A small sound classifier, trained from scratch.
Training: 900 steps, batches of 64.
Rows from block 5, named by matrix and row number. Each number is 500 + 50 x the weight over the matrix's rms, rounded and kept within 0 to 999. All counts start at 0. Numbers have three digits each.
# weight_hh_l0: GRU recurrent weights (gates r, z, n stacked) (model.rnn.2.rnn.weight_hh_l0, 768x256), inputs 0-85
weight_hh_l0.486:500411436486503522430499426589443515465478428530488519519488519532542471514449519456597510511537547613566449511603450493453521405540499576540481552588474516545519463459532514430479480560492510486440509510457474417548456491529500525547530526529510432452488498
weight_hh_l0.487:410483535464543500467555469355545462551515518458437469574499473512515452485431497456445537446518577463492539502498450493613557482438466548491509561447479486450558557456484459469429548515511523571437541410523462409557495547426514454472528521509523472495517485
weight_hh_l0.488:475437511484459487483452540593444588524470434466496492497580439522422547524474503521555527438460475519491530518441520501502469519524479584481439505502499465469415488548508458556607523511485520456503496545529530473454473453456479455396554431487450522514521488
weight_hh_l0.489:486466404443539543526462438431544496518467552538594439483516396463477512530536490564536497535460526485414448457470496448516562450434526464450442491438494421462490554483520434509565504520509566404514469464592519485489538474506591498505513539499606491517538503
weight_hh_l0.490:490401471536520504516576497518433505511501536496472465603514579424545474457560362434487529526529509512542506526521489396567554527516474584568527532569421542395482487539507459542534453582468488539449453351556471490448517465595528522497522496487403531463494489
weight_hh_l0.491:480627493473514466512436417447479567549542575449447441410466536534471442517389487522557392514401499564583552521504497550506426491557430533433557549530558479464544454457454556523563493542551551572495562391429530495423459474489593514534607536443515476600468473
weight_hh_l0.492:473489482528517524541555559531479516570588460511464489542464462493438463547559467482469513593604529463560554487570521518543478481301492500493527457525444465578585472464468523550578480439519447473396517583544486487376627488382430431434554463443632484430516485
weight_hh_l0.493:548547447544518502421557487548468415515434512452503441632441554532508524553483448487538414483564519494456504482502429520462470500545534520478486493470550461473525476443451494473464564529494441511545434394496424448445536570556569468535514542491510486486493477
weight_hh_l0.494:363443477472497521471506495485505446520492450530533509467430519496523476519491514458488412462573513447645489500519532477615512522502456485488448535432536529502543578563466486531523546470542445522515534487527467441552531488472624516501495601465557460474444480
weight_hh_l0.495:596459569508456514498506486577511529501468480537427514523448488462506546527547530500504478533508537482571488481564457554491431514524439528463506349486422567540549473513451538530430570547549471419570492474530475493521459463544494574410501561408585568535475393
weight_hh_l0.496:495496487485492554496488463487532525566554543521527435512505489494494523500575521500502542466489553499497494512543484492480463547468483445420574484498560463545485497470531521440428469483581443550441480485512599487361422500552536533519543558520572516498494452
weight_hh_l0.497:478574574532436588484494462496453572501448499501508443528509538467469548553482483496453452537534534501578550537547473525453532523563449466478431535534480493477560500444569624508498408510498421557570476485513563544383425499556469576508597506489471535478488571
weight_hh_l0.498:464555521485520493518561498449478520551461479549462519538414457450569535467490513507484510461550521521491508443546474473446503449508539504605575577541453488450534482442338411522454482574517473408500477407531597443395565446495538533540573483485470446449517540
weight_hh_l0.499:485465529539511501516541529607474511494489581513487493570490498434488474517474583494491427579491496448500532517463489494509484576567526519515550462433416501508562479433584571585489520489433446385494456495531571465554439544463449511508492477543522475519588500
weight_hh_l0.500:477447486463480527446513571565467538498524505458551532531402468499485555452520496530455530490506449432417505531538478439457520503540543504559575517529469504486605481528553577506593490498582443518538515485535545495538488477517514572448462522478464563466555562
weight_hh_l0.501:463509471527469481480426573500455509598427541536482423460507549618514501497568552493609549539447529508561489484612521481430420474509547485522470559555519509510427508486405530442556520563484508502569447549611470523445529565527469461487556479510449490473535457
weight_hh_l0.502:469526458501464578465542350480518519482476533510510506557432509530487423454457486445452537517501452492554518503498538551500571493477605489501479453415428462473513503470582487446487504376576533563517502500440483416459481509545471541526515475527412443432509513
weight_hh_l0.503:566499515433530577508549500496531535485475457550473527421566509576507481478565480466512537438547503579470497446504496471520517563508506431405492449539498580509521503419532480563518501493529420390580468564508519512431474548504498510510590534598464527552570556
weight_hh_l0.504:562527539529532540428469480408521444507573501503502545530428509496634530515532463421541534575559489509519488411465512409546455539589478478628515566434450570458424546579567462468454563456464480573483542495419546417478527556586564483506458482463476501534488566
weight_hh_l0.505:548501512476473588502461490472462525470509553482492495500512466495496416596466491502458460495594580559514486424489491485408447499477383510459548441423496557480427482584402466444584486591511490434477509534478500586439576603432482500525531435489513463469466573
weight_hh_l0.506:530459520413506568518482467496468640540457485526531503595557465519472479447503477470538480577558481445555530518423525511441527414506516506516488455512379468464516513420468530475519543508547514529532380499507571478409442449485446619597472502489510517503536518
weight_hh_l0.507:515578446581493541497572501491557563476465572525463559497561506516469577443433501478507463459539469485529522633452457545598509506574496461531467524480490490536446539527442452549486539441613471468514499531488617510546465586495504430508466598514561457474455569
weight_hh_l0.508:484496544500507427440574485497416448579502435494398513508472483414524402510561504492466630573491474539576463442505525530588465528462496533502506478513573529427464536467520497469580485521466545540538530438556471455511535430508475575532486572566458450435560430
weight_hh_l0.509:496490541443581491519472519508467510563479540527501476531503457525496420571521463535521491542445569498533537538545458556372476496510551485480442472535521531465479397492534502495595581495502569521469482461504428525494452595512527498516584525440525542479508490
weight_hh_l0.510:577533605469464549409531533561461443514544570422460441450524383490492441552467501490457662494452462509564540457575540605437509517498522561530604480530577486536491461512466582501470483553512562517481448506512543489477544453514475502494557505448475459553518442
weight_hh_l0.511:484470493499486504531569486516515621497577486485525473536503545351496561471466437512508515544541515478526518547436491556545514516511479454514526485489385534452476501567470399558502397428468562508392543435457471569499517451504470506562423524549494462450563525
weight_hh_l0.512:186462503500462535440489462471575509599429467576468430486441517360474542486490407447557507419479533510415516469574517484495554524469459495423496572456500517511470440594457529566556589478522568416451526485525458522422506540574487470517519495507545570439458530
weight_hh_l0.513:479109464384550519529398405505542461480430517554474557519531430529480530624479508583486475526469496441500461512584545514414399521456405428508476494606499455480506512681488479502550521496551498509439470560475529518407513533457459545450505438467562471467534514
weight_hh_l0.514:498447241554551486500437513513483501547542477441587484469507559549508449449516627525530428456508538577525505445469550494561486453435393504456516502546523508518514482518605449525499532540509496443522501451542458472523525498541431497536481512512554490470491470
weight_hh_l0.515:551437525141504478506453635426469459572523569563473513505525441461438484536494521462491560550520494424441484571420484470514560516495509554557465434505567544461529460497497558526453540455456547519483510506396440459499463471507457547518497538544591531503413485
weight_hh_l0.516:546516522497173391500565477455545524492608536540462493443440489432539370555509486510440522496499494474430514533497492533532478466474521384396416446473484521355570487548581478469427420487577496586517483584486525564446535451580418437655493556423487463496431527
weight_hh_l0.517:596474507481502253553526509450487504456529513436477527515614480513482648502509494410548394464567539538511515550565419587451477506475515508499586467512536547463371484544437505567462464427403504520416480440466588412441430423512510506464547541427484475536472477
weight_hh_l0.518:644382455500512472276468529488493495495475509547547482428493532515507578614585443529571497488623516584445471467500500502491565482550531494506524489467504513596552588520506516538534460570495471545515508517515444479558499535492462503620481468551503566466474579
weight_hh_l0.519:490457574565511552524130542503509525433455462503511424530491468421392533461434415500487599470557518475418540478530406544504583452570466533452536490562457510533568549470513541566564531482520454487442475489539511493580440432536476512409484450564544491498485576
weight_hh_l0.520:413512537456519521476493207542437455521510463468547551548556515446451542455567569525512583527532453419515510558468454448432535467510537472459622508489519470394402475518475525511456405487529497510531507548501509429443523459499481496522491546592490561493468488
weight_hh_l0.521:491481613485503537497568528221553445544473405430547537547470532469447366516464492525480516478516501583505410480429478572590488515498446451432545436565585574496395504468465501549396579473543464425578555498481504523498491514473444433529550536450571445532481487
weight_hh_l0.522:477536453486416521558514498440288464413550491415488485499477495557509489501392540547516548520478492428517512478582497533503524480624388532404558499479473538510424480482491507518418499435564446442495546544475457412444426526484520557566352539462478513512505496
weight_hh_l0.523:500511475575510554506491564466605060442454554488452531465461477498495529538514513528502482493493519410490513542495478572414559546526500426509503514523506569487562574489498506482458522514517615533476538492502449448443508507489547537510496546538531552519463498
weight_hh_l0.524:550512474484527505584494470517464468261559534466506517502424433538527608487490561507487528421494529492458611518432509515451467520423541519459566490487468443431465536459481477542478409530416538455519518520433497520529463578506463456461515506477379449473542459
weight_hh_l0.525:423462634583519485427510495493474451457194485588492526567458464477597487423533495525515440571477544483496537470558527500534626435475441466488399513541539488489555465499519547451486553507515550486540546474495482542504494477506551571414413510453443405480460447
weight_hh_l0.526:510456539470593482521503556429495481451479196469550421413492541615487528536526513505532481494413572483484470556620474530472446450540531486579564430540521554541433463446482439539408488478499542477491450451458408447484447530566436612557566454529436487440521407
weight_hh_l0.527:465485650503534461529480516504512535572499545294440462526425475368522408497514502550468520521521468523498547501524539465546455539497519358504481508523512449466580552577532506463394489475487527566458484486518532536390490496550583555585437560504453462471466448
weight_hh_l0.528:436513468485486498567478522600472504494579455512195521509501518505467525550450435435427488446432448503524543456542483515577517521504472407538539494488459554438538447502474603562441551605461573567570495587536461571558496509485463485492421494498572479465557547
weight_hh_l0.529:540494533432415505529491424482501442485547497546575095490430486480466578443547552508494489498571468520542470608490436425490609540455583457467489480593539512494471524484515463492479441498536445540480415461407467391536457475360544520501477498500483512463528470
weight_hh_l0.530:479542527477479541509541364517463469504514521369487507268537493479482433493550516476516485494524546461548472519562484490518633542585358395526529549512513588448482500608514521589450546458562467569501422536652513459561441557556504453444553539498475479492560511
weight_hh_l0.531:503580426543497430501406586490375491464444526461531469492164471488485494466550462543496485537547583515508521493468500519436503412388523576458445469516522484378429475447494476484513486457466466464533498517504544592564480446551558486441514413494531496535469552
weight_hh_l0.532:584541480496515509466545453521506600477467520414464506527548155521572546588462529437630475558578472457535650490482434428466557578492459527536556626532511506481455532617440426564478493517480502490505504532471544604420471543383470480420519507422474593551476517
weight_hh_l0.533:424418437532549480474447499528543503507482491593566518520538517175537489421496530557493528560426457471477495459596531539550547507403516454496528531603513474478475431433495574484530534600525510551516556482439487459526440475379429545544479488478418496470525509
weight_hh_l0.534:469458581563435514496436473453540503552590480479593519441583603492272496488441499491452513517504440485405571504475480502517476512444512428540589503472533556506449515497559544483402564497474546482508408463507492567493520463406533573545557565483394570618498491
weight_hh_l0.535:521528476507537413418621453401480544493492472473544512463519522418496061523422439443548493549488517470485480490489486548447507516526554490441465479425473564471393454496418586401496566433464556517488475461509453540562434439474497469448603469482541546475388483
weight_hh_l0.536:503499443510508518502528527510459442479470536420456481458505503502492461202516523466490453458488490460470561470428544530458506411461610568421495536528451555463520572534443483527369489519530466453519495485450498441584540478506529501548539440518545448453541595
weight_hh_l0.537:538512562565555558459450437511483476541554460544444453511420502531479578547351538532424484526469468537473534578401554468588465504441582409429564547477480434529529450468578499578533448551482457474505531507545555473524662481474547551500595528470527425504516491
weight_hh_l0.538:521492519467542415505527539544502489550519555595508564521494433456486489578539071522611580559517564509586512501452517557564487567422490565590535535565534508515494507482488395515382487474544462581436489531534527544502458502551542536527528445539470511507596437
weight_hh_l0.539:530525548514445420465445520491564536462416434610534396496452512519492455493462522217418445420459434528463455481593523490512381604508528475558527520540472469509509455500527449467484482433473480440499544524513460515542454439484490480497472495502537501442504562
weight_hh_l0.540:426595444553529410488488527486444552389460515600490488571429580440555554457582507467128544592557577528491518554509500434492490537435468483615549577500541493580513476494488509657544433562349512524517504569407526517450527544514478566457524438460628569494514496
weight_hh_l0.541:548414377418480478567520484488516509535443461692501522549434534535508484487473393522477110467461418437552446515503514491497452493456550519487498576487471491567539440560578442396379572552474439423481479517509478599567488423477471536508482498528600468514491499
weight_hh_l0.542:621604486547505471457484512616506475546411471531519536524413523521525510442469447533587561304459599533482493365405584523479590528531532462475465438586552527479414482464518482511579485527519524554450598454495450426531432594532445505421516443540499555546524587
weight_hh_l0.543:492460521499603493608392468506454510514585464490536480469614462544506496537548436572469545508219498540548475414497452518529530485411472523577509535565526550401387452452494487467472544542429526477462481596523499469529523547544535438425502495468549485447470469
weight_hh_l0.544:547532563436459536543446425451504503445509517500470535531467605498515525537507464502430524487518167429482458432458541524491577580511554420566424494462475491420520482479448493517465498538521533491448584497527432467547489564522554438547613530488493482486564484
weight_hh_l0.545:470481523521482474555525440484585504502517526549465528533522559544555436501470477572482554472521579165531559554542516536582539501519446528470505424529512468415480486505506516464509439556552456558488535520461425556472396472458563463522445524486483485565505516
weight_hh_l0.546:352533427526493439459498522451502506471545483554500489413463472506483524491445484440484424442416453482204406563416492475542449489553511431467539549561400570471577469592540513530518564464500626495586429541593508541570536580471447428480461490459500512533453406
weight_hh_l0.547:442484452455462489418540513514517491457518480507453532553412514545455482490451426445477528457554471512623077547438471420432488520471605521465542561433535430500524428517487437479443561546544524531458452506525428626529491482451525475484508512481508477519503563
weight_hh_l0.548:461439488423453512514488547475498523479555411427536435524524460455540556524486512472530478456465497456472502162506581497474538473524413505525409563519454578427521467651380549501612401579476519506528492572476481461541482554494504508519521496458486432544505537
weight_hh_l0.549:379506575386476481451414453584510428584418538479532465497478451538476476559519520487446432591452479452519471473131523501460549469538494528607501545557435447522549488452482529502575497512516496563435512480510555460522518550471540522496461553446559426513597527
weight_hh_l0.550:468450522570503490514547517529627472558519512611521512527581522613479483446531502545440590484484491469534549439464185458572426490552536486582555520517512501510551493527439466328496479524461499497520474479529483463499518526542569483496560578457524482469624587
weight_hh_l0.551:428572563441472457465439517541577488464490498487484445484455543447414574567463441478562566630508420538466527330574590054451541487474499491499627482522410525523522460382495433543560466356477565457407426528507498526442466594468449486558493435526445497463545626
weight_hh_l0.552:474516598464509527495489555476588486492483465487512439526554423521565560466392518478391432504474397539464513468473476552293549535507551540527508416474502501431495500435474535502416488374509496443519512412542518404512487295484486490434415527558455505479497518
weight_hh_l0.553:471466503501461419507567480525476498561504490474506522435473507522487530495517460443638537493429597510491482539479440516507094525482485538485529452584465561478499432441423407456455437462416539568398486523565515564552469549551642592482538508512542568517506502
weight_hh_l0.554:517514541504540525488512583561426505502471496533496443491541423510527564366474510430509564424483443494565455454466488517556483072449491470550438536508477489508509494513510403442485519495516452535477495451530482484543486553471533509460409549405487587493469609
weight_hh_l0.555:503498488490562399462495468482511561429598452483529479450499511534493501510480491531654498525508526602436551455495530477454544511236449476577510515459519434468555467485450503501543528490497518567507531449415411490556494497460469513478534578513465514538454461
weight_hh_l0.556:509456559508564548616500567494507480501482481482467505473478556519434439531571418484490514504425518533406514499449521534530474604506138616427471557525530405468475507336553494536444490405474429469569511470543507505481515571462447413471537482374559403497570424
weight_hh_l0.557:587507489529513522513490534481417515450555425543505429458524458480409492415564472532535557451541539629425488500530494426372510512568488264455460499521504542536502555565549494624547622441521531524508516466538506525596487475515495507605578537470427389568582466
weight_hh_l0.558:507428499541448481427505494496518570515493446533443507525553466550515475463585559507484493496467429478495504545437470522627544562456492450270464507595487482500515490589514536490552429559509444564502551533588482578563534393597494456473520507489524539509555435
weight_hh_l0.559:543476489508445557538508443562559471533448456453510516509547507544473524546445472593476429610434498491483490459555477457569489628471448565504187498454493563509446478447499406426496630407470442566497454530511499513396512495462463475453539482449512475387481547
weight_hh_l0.560:498482448451548577474583460492539494454517525466504528574404458465451615364535462571527474502507530552487489499464488490549450452554510548539622247416458460519534506523511442452451487435469446436535505564455541472516439546598482561515468438494517484485509582
weight_hh_l0.561:495455597528509506600482507523567512419543492522513484510464386468525479509476492491581511523479438496492433488626604493484521420577522479441532538137531448376528440490482582476496543515501469455516558508493557506481544488498501510515546385575462483491505470
weight_hh_l0.562:469468461485639500494579539415463411515580471517475492441493485494423570477493570491547531515403492520456534598477483417519536501449523534535494562504115509510497441472463545566464476541460600507448484492505594496487458553516536475557427568467418477501552465
weight_hh_l0.563:420481473349566475557474485585566498542446543432425485472498508434561534549581513532443441473512389527385469479421479440427476517488497525477579506491520266485407465533490513477469492497493466507396485514589382530419561488456505467409580569466507528583493458
weight_hh_l0.564:546449554474441465481508596515506416515480465462504491551510456559503464432464506450547586610490441490518483484548480482481551489460506435453495439487555457049494459489471492543529539523415374600621535445427594496451552519483447433433528471433497519544567548
weight_hh_l0.565:418535470574538451480410623562452471506492458501498459587468543534456516540554560471439451505373586519461526480464521470549523550463554331525458493484501533544259583498468489374448492521405528485487493526448406496466469538479602454571528515482450505468497445
weight_hh_l0.566:482479457482588438490508554566537583580522477423558540431457452569519534563447563537648454480566534534507443478432471466568479523529506356542508543463450497555527223456379539464531530568477581543493567514429554479505515527489501481511533443568513543469502644
weight_hh_l0.567:494585444447577524483518537545503559474463457572454486481445478525409528460507508563494492454518531607480537541503523387460488402437591407636583514554512531474561452222449465609580478467411520468520550420507540482500561536372448506557398527467491517467428516
weight_hh_l0.568:459505429556561583511386487440524447474494483543444437494545567459466427561547485460461440441569516486465496561462565480472460485522528557452582488464567499484590489518228447479514574469586473520544427539543495493534473406490489532546490572476530465428449450
weight_hh_l0.569:533496535535540472534501474549474505494503541533480477536467437497522582523508531531542489557449571541417562497478384525479468501556504479509472471475515504557559509514429111506499442495465500517492548496551544569494496463479516465527496515441543494451457463
weight_hh_l0.570:453564483504583484481568516457507571534475561558491468496564486481469439531439548466454488507496546517522556518531465550521534506527508505475535518581426545494561528549565494267523470473452516532426439445526509504544512548494458617507493463550465571507533537
weight_hh_l0.571:455532476511589477493336524494497565488557468506611426442506537415440500468424521485586494431578499470447544445570511524493449556498550450604533489496570444624584647545499471580204384444572512500475442575568487490539589567580481532494467516449543454492442548
weight_hh_l0.572:553533521512563543569505528529473528467412535537582504496562477461421482482451461514446450498425516454510532590454458510384472520549483577468462455492509459377465496494536536483495290487565477602566497521426457496507469583475457483467563541572403593542577395
weight_hh_l0.573:531445477513507533468405520509416520448470444418444485434547520470456522557470519433515514457490559503446515588505461578492582490457532463501507480455449500448560520524572437478456489252483503435505375442512576491464518528627489512502543495419461574548495496
weight_hh_l0.574:525497462527562486466565508544492548436542485507444532444517562545404545516425449465456529476529488475533534562587476486433492485535613472454461511475437461412465488561543436511462513480147444504441491451507524383487540497511514536557515507484520549514518485
weight_hh_l0.575:475593479570541538430482435448457603519618504518441439378562506457510408461398506489510506508394554488481450509462533523534431459525513553426497535501440545351490492516427526358512518523542124479489441531451412443514449556564572534540545530530546426521485530
weight_hh_l0.576:501516401447502518459428475585467495582471468491553563586504440497527543534450496421509470511528531491450441477487447492608456469414565492544536506421456524486538480482562571578545487467493447359546539537452489405448562489498483581538421458474514570486515467
weight_hh_l0.577:500490486495438504509501441557493492526479505511506500528498474519415548511465449420505407456584549602467492478515460480456487571506490461429510538515446539367364602429501480487421525483480513383091538551537517510572434573509426492423456574524325560416489533
weight_hh_l0.578:571515363517520422581508539530470518411516590517490471526478609539587504519488490517453530418455501545421515441531524518470463545485593535409435590504641531517401539547525625524380497531458528457517124559424480444554490548464512529555521514509608553509430483
weight_hh_l0.579:514433342566544422469485434464480608537478527530532442490481495556474487474490513441547543509543453481516552513445497470475493533439525507504508531452520537542555494503547458483398558458544488499448565056392502454409460429503597458496548370467536462447487487
weight_hh_l0.580:510498508500480509476507466490459383462540552496505467519526513538549517485490478552549512440511434457468500459580561521494497488402425533438569537557527500505587514473471497469513493481522551474514495434200483504495529487417601409534562518439526540502555518
weight_hh_l0.581:493478439585506607493522505463516519466429553413436549376492443532530391503419541485498459562594424499512496482605592487515467541494480563503529511426460420478451520518411479571520538436420543529490511459580140499495507417451536555519415550502433526493484479
weight_hh_l0.582:513507558538568495438507439579400430389472476491584429451514419503432470505543565483462516552388481525560582481452477537416602476611499538615531448425564564506539500474453532511456534604491568478511505441550494287501465492501406534592518537525456538449537519
weight_hh_l0.583:560525462487508589564452417566430430463458424518498523504493570497457467401461493548491477519443510434452466514502481537480475484446426425500483527427490569361483513515475457410544474535611486581551566545591513461322623500529442486443489548535548484477481532
weight_hh_l0.584:454513510459424562478442550493538510523572541505573626598459427510557501514449474542573606620525585487514536406577486465529445548501525507523449573596584572528486509585479431449505501567489462415582489523515536646543265558433460470561458479537501503451539504
weight_hh_l0.585:521546478495533490482528490443440518484563447516440503561412561483531439487622357466568519563478495529546593495557442532511583430435540522516558486509499469530451473372531532480472445525549557498547492529570412536529441136499513497528437472519535543583521414
weight_hh_l0.586:562427433523553563478436469510557431457489496502510537670463525632507463613475421461486458453560497446476436524513487424361476532534488459490482542543508551514526496575476497504538430472480495487593536478471468542578589539115573595465532508577515419525530514
weight_hh_l0.587:525477534488474367503518450449498466496520560464532483536488571523558555428527525450550532459414492470468468474510545487463462553578469449478537464451496581510577541514497500477526434512507492586557572436493511492532455556434138548446486497537463589489501564
weight_hh_l0.588:555563423553542556414555440551446570463502516446447435535434555506492550528455505479538463484556527438502511539568497457441527511544512493543554471471569495506483525527504484454477400561466473501472530496487451556610451501581569185527497462625505461485487456
weight_hh_l0.589:520442524514429464492505510452458538546589476539519529518532456481602482497455392507462516437481436539508480474505508405482511495446451572497546509521450396578476542413481504478474450541442447467539505467452518633455496475586541554205505422555428431506531562
weight_hh_l0.590:507546558547476505528546411356428561397450602498507511401561462554511526600578517416523382518505533416573505519500518519538557469495395474464502489542538474499443523432474527472542495475483507523610459560460462539515537536491536354478197420498491545479437460
weight_hh_l0.591:571557474489460481577572459488486477484431482509609520513424491526528511542481553511488464500453457509496555513505448447527583392525450556511578601536455475525423442556487573533593518484490438537445496520530428558532418524514362511499470349524463492449550488
weight_hh_l0.592:475545427493445583435446474573493439360496537491481459481528562494569548523536534458493528517497502534461416557485501499479487476601512439505468543448519484498451546592523478549455504477493467580476434426522520492503384446478559512430418531069494505542452487
weight_hh_l0.593:451388531498545504468534524549580552537439564551447504413527454415544437432599556530585523565451489453508472425504455567579551526461520494513530448504517476496502564502556486486493566467497466420549612526515561493556572541421479462399513532545236571418534574
weight_hh_l0.594:462515500595469524507529446506448510479510512447544464451487447479426523487403564393486452543549457597423476507491551470449535497483448491428452515525500465565516400435559462490463549493500490559485613485467436420427394508565491549535495461466561089495435438
weight_hh_l0.595:506420435584526521496532481488587527462524434503403401469508345449561417461624487502485599494499460402534523486458477544395570517480577471495479445518562433473519504497551589399518453485610539575511514482458505463522420491441458517502562525498608518257469492
weight_hh_l0.596:444460442539449502525495573498458577488517567614492605509473467623550500545519528507487514495613431511443438473502445471483503552483528543531582520450556504541475521547463496516551452491599519493432566505516483398420497561538532553508579444558428454507198454
weight_hh_l0.597:549505421544475398501463397492571526480479542512523498542437464433442577538551456461628530479510510518482507535434540537436485569570537600574556452565497495573553501445400532431532421545450470528462533587510466559475465560561441585540410481566437519521501183
weight_hh_l0.598:618582498455394598463463438514540519510480545512596469489524552461510525483477547428460437480486444424433512482470430516528471465504429446499477531449643481514437489531509563516415464513488512538473453509503509465507474489581450533471500521519521478489522523
weight_hh_l0.599:492498533460513440468510576390489504565464500514487502489471457448557467446433560493493476514479426515456531476509484548631607370491472555531579476500574492561415398407534539463512449517512495468446509509490533529484429515498462571512500600436510413485514550
weight_hh_l0.600:510520505509560475435528510503521560515465527570452561426525416521472530525560510487457513548460565576544513520488507563536464477483554502499482448499477478491507573472524463512514558469553487511505470557565561529503452479496443501458476537507521466501518499
weight_hh_l0.601:485522489532544462497549506514570491467449510509418486506405646458466525480464475505575624593573538455419570520453485521462415512450522565505389494584571476469456528415435499518505452512590537488517412584535475475511494407427605574467466524412420477470513508
weight_hh_l0.602:362380443479513506522553502418486485484452474491557509468439459456487451444458483514533513507487430400490546484554523476558473504579531466473481520442515557398499463490465469471530528510433520525519517539509471561464538511541583537463511561577451483417514496
weight_hh_l0.603:525467516404522466457415441552449502508474500512488506562490447497526512493483527422503478484479485525558638553405527514522481451556500495453525482510504393509575594411492618516537512518534551494472506474465489463430542470546517507466511522489419474484461435
weight_hh_l0.604:543516532461472586514536547494506552482500476479517523557579454446501438409521436526552520511522473428458505448438470469517479521571549519521482524579506495511399500546539528469498472577517489438590512434540456473408484513482524442588563410439504511565458476
weight_hh_l0.605:509363529577589566474486443510449554498531579483434473570590455448517455540607453492577534578490560390469552510439472515471448453446528494488431509515500503501421507569512566531579445537485498364593505559594428458458481519442484542532454468566459424418545529
weight_hh_l0.606:391501449549482460510555496543477502438538468487492514532513480460448511496454360601459477536482520512514503463483501501573528526463507531590582507588489456423299504575486553471499436564450554517437467508481493564564569509434560544492427506502510483502510538
weight_hh_l0.607:514521536537486494503544474489509465499534554551447440605538501379602490471475515550447421584516402512502497493531516623551457493588542524557504472442559502419521479463436483422458517546583470536373416485488474452507485490480537547491525470508486426421529328
weight_hh_l0.608:475517493521503485462565542553509495480393589467439481497477506459523490425443494491491517535468477452464508503514493511457508479470484505548492474476444474513411454515440556488582563544525514493601518480517520615452567507521574613475453461508539572548479523
weight_hh_l0.609:461450405437496575501513539549466546524521504475440439453632472396464466425504532479512537550593546443417432516495418553495470504490549603598426505540568440509389477501517568493504534481481485512495618477425443461554538486538483508500516552587434508476428501
weight_hh_l0.610:496610500510486488536513521513511574528504550468515617434570484437512597466504502465455499487484432465471471403612590472458464581514533456517459543517578449439460557447479446430613564455541467557506559528551587439473558478466531533440618472490581486539480430
weight_hh_l0.611:572435522555539556503523516480452488498571496518503522394484486399434445573443489459406532452547542520467469517545452517449555458464495430439475465554473518509446484560456488526515578602440482471422360457553500505481490415456500515485467500496547487577494597
weight_hh_l0.612:502527480455506575546576532482527483484476461512512553500574533487400505456438474518531573503446539440550556551483488553549530466510496537460551477483546531454411462581534503480546539409551499531513505539523505484529478497436502517466563537496464460484493619
weight_hh_l0.613:556432530510540467431492591496527590538519492540541532566484511579520640477620583432542477429475529472516546480495519459453429551571468628531525512555426457597479435455500522480532597459493521421496585485448513567526467507477516548526488452488534487466541559
weight_hh_l0.614:546447514468533561493550511430470458511536499582621456465420542491489438475442449505453485474525443503562491572581480472518460528574397484544518429512543562426503466474537487454563556482559548508534558480483483554464510534448495542490471484442560518482499544
weight_hh_l0.615:533501521464557549483531442504484507528473554612524510535497445538523462567511455520446466485454484498485475573484567441470439452541517391543517484477479445521481570612587505540589557585493478496495564512412548459598455393508489501478499458490518384519557466
weight_hh_l0.616:488502395563457487458479461565483568493489463423522482519525506534517461509494464528536465501520464534501437409557569506488607510483424500512569492457470516444491481488428537576489601487481521508445451441466464505501517466543586457556448535571600501558442509
weight_hh_l0.617:520508455534427481432495534512502435463484408506565443490540489469536472528515397504457457500503529483521483552474532501549527531515483520521498540472481503518529546487544452515621522526433487551519499472544547557560535445436496458552537571557472527492533573
weight_hh_l0.618:541490461488485562475498519488416581540524561505466548505431573488483503452466467539527521498523487507510541582523590419442520436479483443487598492528485499427451603507497545460470410490487427464499459469533557443508464513566496480478564525531545435563518507
weight_hh_l0.619:503549647513467500514521437523353456482537535454426487481614495470428551535559511544408415495495576421459479450455445541579507532544625458446585529485409524463520517521490386464404495584525594486536463408547479531515484496574530494430540599488456567418528551
weight_hh_l0.620:578427431537521460540457450463552524493581531458500488532495516465527530455451526567457533432491471455499515531543429478533461537496483470571535608455367416517470496508551504533436453474548517500496480512557484420484457358483437476514428504535485432421444510
weight_hh_l0.621:608482510509439517525495529488478560511456476490477575481492442503545444498534543556431506516474527468477508438553521540583504469453516496493574468436509477527404464389530535517593455460540508482569515518493405449520510470367524472511510524411444559547611426
weight_hh_l0.622:481494509460463488405548473484431497552508544477593557494513441464469525554475381431480489510539522440565493505504489434511510519487466513429522545496475402566533484432465487493523572404540445556542452411428521581525343439497425494481416496390516555506502521
weight_hh_l0.623:472472478435494517517461621551512472534548497385409506500422464486465541521454493618525551567490486563465525507544509457511519539499518563465541488531476385433471464421518525473468583547557473555483444494464507452484525437459520438529529505480497479583497507
weight_hh_l0.624:461456486508556468494455544450556480524418520492468478487495377465463475545467547494558481467521543463561452402572488501438507544475541415462444553480513544435587496495581456461511565495498527657514562591477506395459545555525539545515529481475453521514549449
weight_hh_l0.625:463442465419504543513530463486510572475473456424533477564482502501415475455527446444557468559610374476465620435448477484546541538500494514456471441510554466498560455509553492482545391519453475548504469506491503669499435548635410438555513468463507664561503498
weight_hh_l0.626:460559509454532500480461567502565459502506526538474518503512549550590467546495468466522533449513440622507558475432537511475458498480493404469424415492480549459525556476474438603423479545453523472538387434444505435611492440480470492500483469595427462464480493
weight_hh_l0.627:441534597549405438518537580506520458521509506520457371566559497429468485550516467535527502478524508480679480534488427599537406534510425462595498431460533562503365512483499450586546410472526437495471485550507441631515418464462493420465452398489456498527503493
weight_hh_l0.628:585581532520448484511492414535594509428528562518522473552510515568440532539538547511440435467440458476528601469427564308533542486521415524483491384520503487589476443527574483559554545513545458552510485465542482590443486522418607522438478372522435488482500517
weight_hh_l0.629:503519509463542507557423537444440507547510449491491472459558477518489462501544458467472412547445432502493531511549493497470519517451484571462535533547465550458401487499490493598478495494481540442553437430530451579420507475606460431580480503494459454573510423
weight_hh_l0.630:579520535474555435456525485545487516545507460467523445464470475550549594558518513560476583572367483538523595538550453531536449440556419587481488491436510561671492491477442515467474563541477475465475421522579522445488442501474566519517482469428425499404440525
weight_hh_l0.631:513498517495496437521536567471555484570549580527552546452397479474502544504412472594466416551570532509465448503513511425494496517516459443608486370410447435537451485509435500471517475491450507546456573482540544498539505454429491542524510352547416527513598454
weight_hh_l0.632:539461420525542466389499542462463416506454494460485421443471480523526500541469481470571596439456556486483475496472587455526493557456528465438554517475442487473404494499537480530519508535534541512427459500503460525520499505556441515494456486450494437490464478
weight_hh_l0.633:427523502484508451550517514437464461473540456479544545505444564608482536462480488572572561598498511484466448517521456460461512518481580424516489501454532528547508470589446485492549436502536521515472482428496534547526477521432557527450508526462533565599374565
weight_hh_l0.634:534523452545492532546583395519424498419498501417504446566467453462491490433449410520485543495580514559467546549420450477495618489454416553525503424444535520537467506379429560467474529472448494490505572480408535433534526481477594500503509589520520515455531520
weight_hh_l0.635:605539550560434488502429506519491510474526527496425519500491429547468549462561540593490492548536469471520434467466487486461507599466566572427470540469542564467452485545502496453482496579377491488521535475545516563537535459562539621399456558562501503523481593
weight_hh_l0.636:520444507531625469525454485536451478505518522531534531497462509487565488571568610596580531506399486404519531486530517558557516491458545524449507482481524499502525518434577546514454504423565491483431481456488503518454465562559552436488553494539440490468520503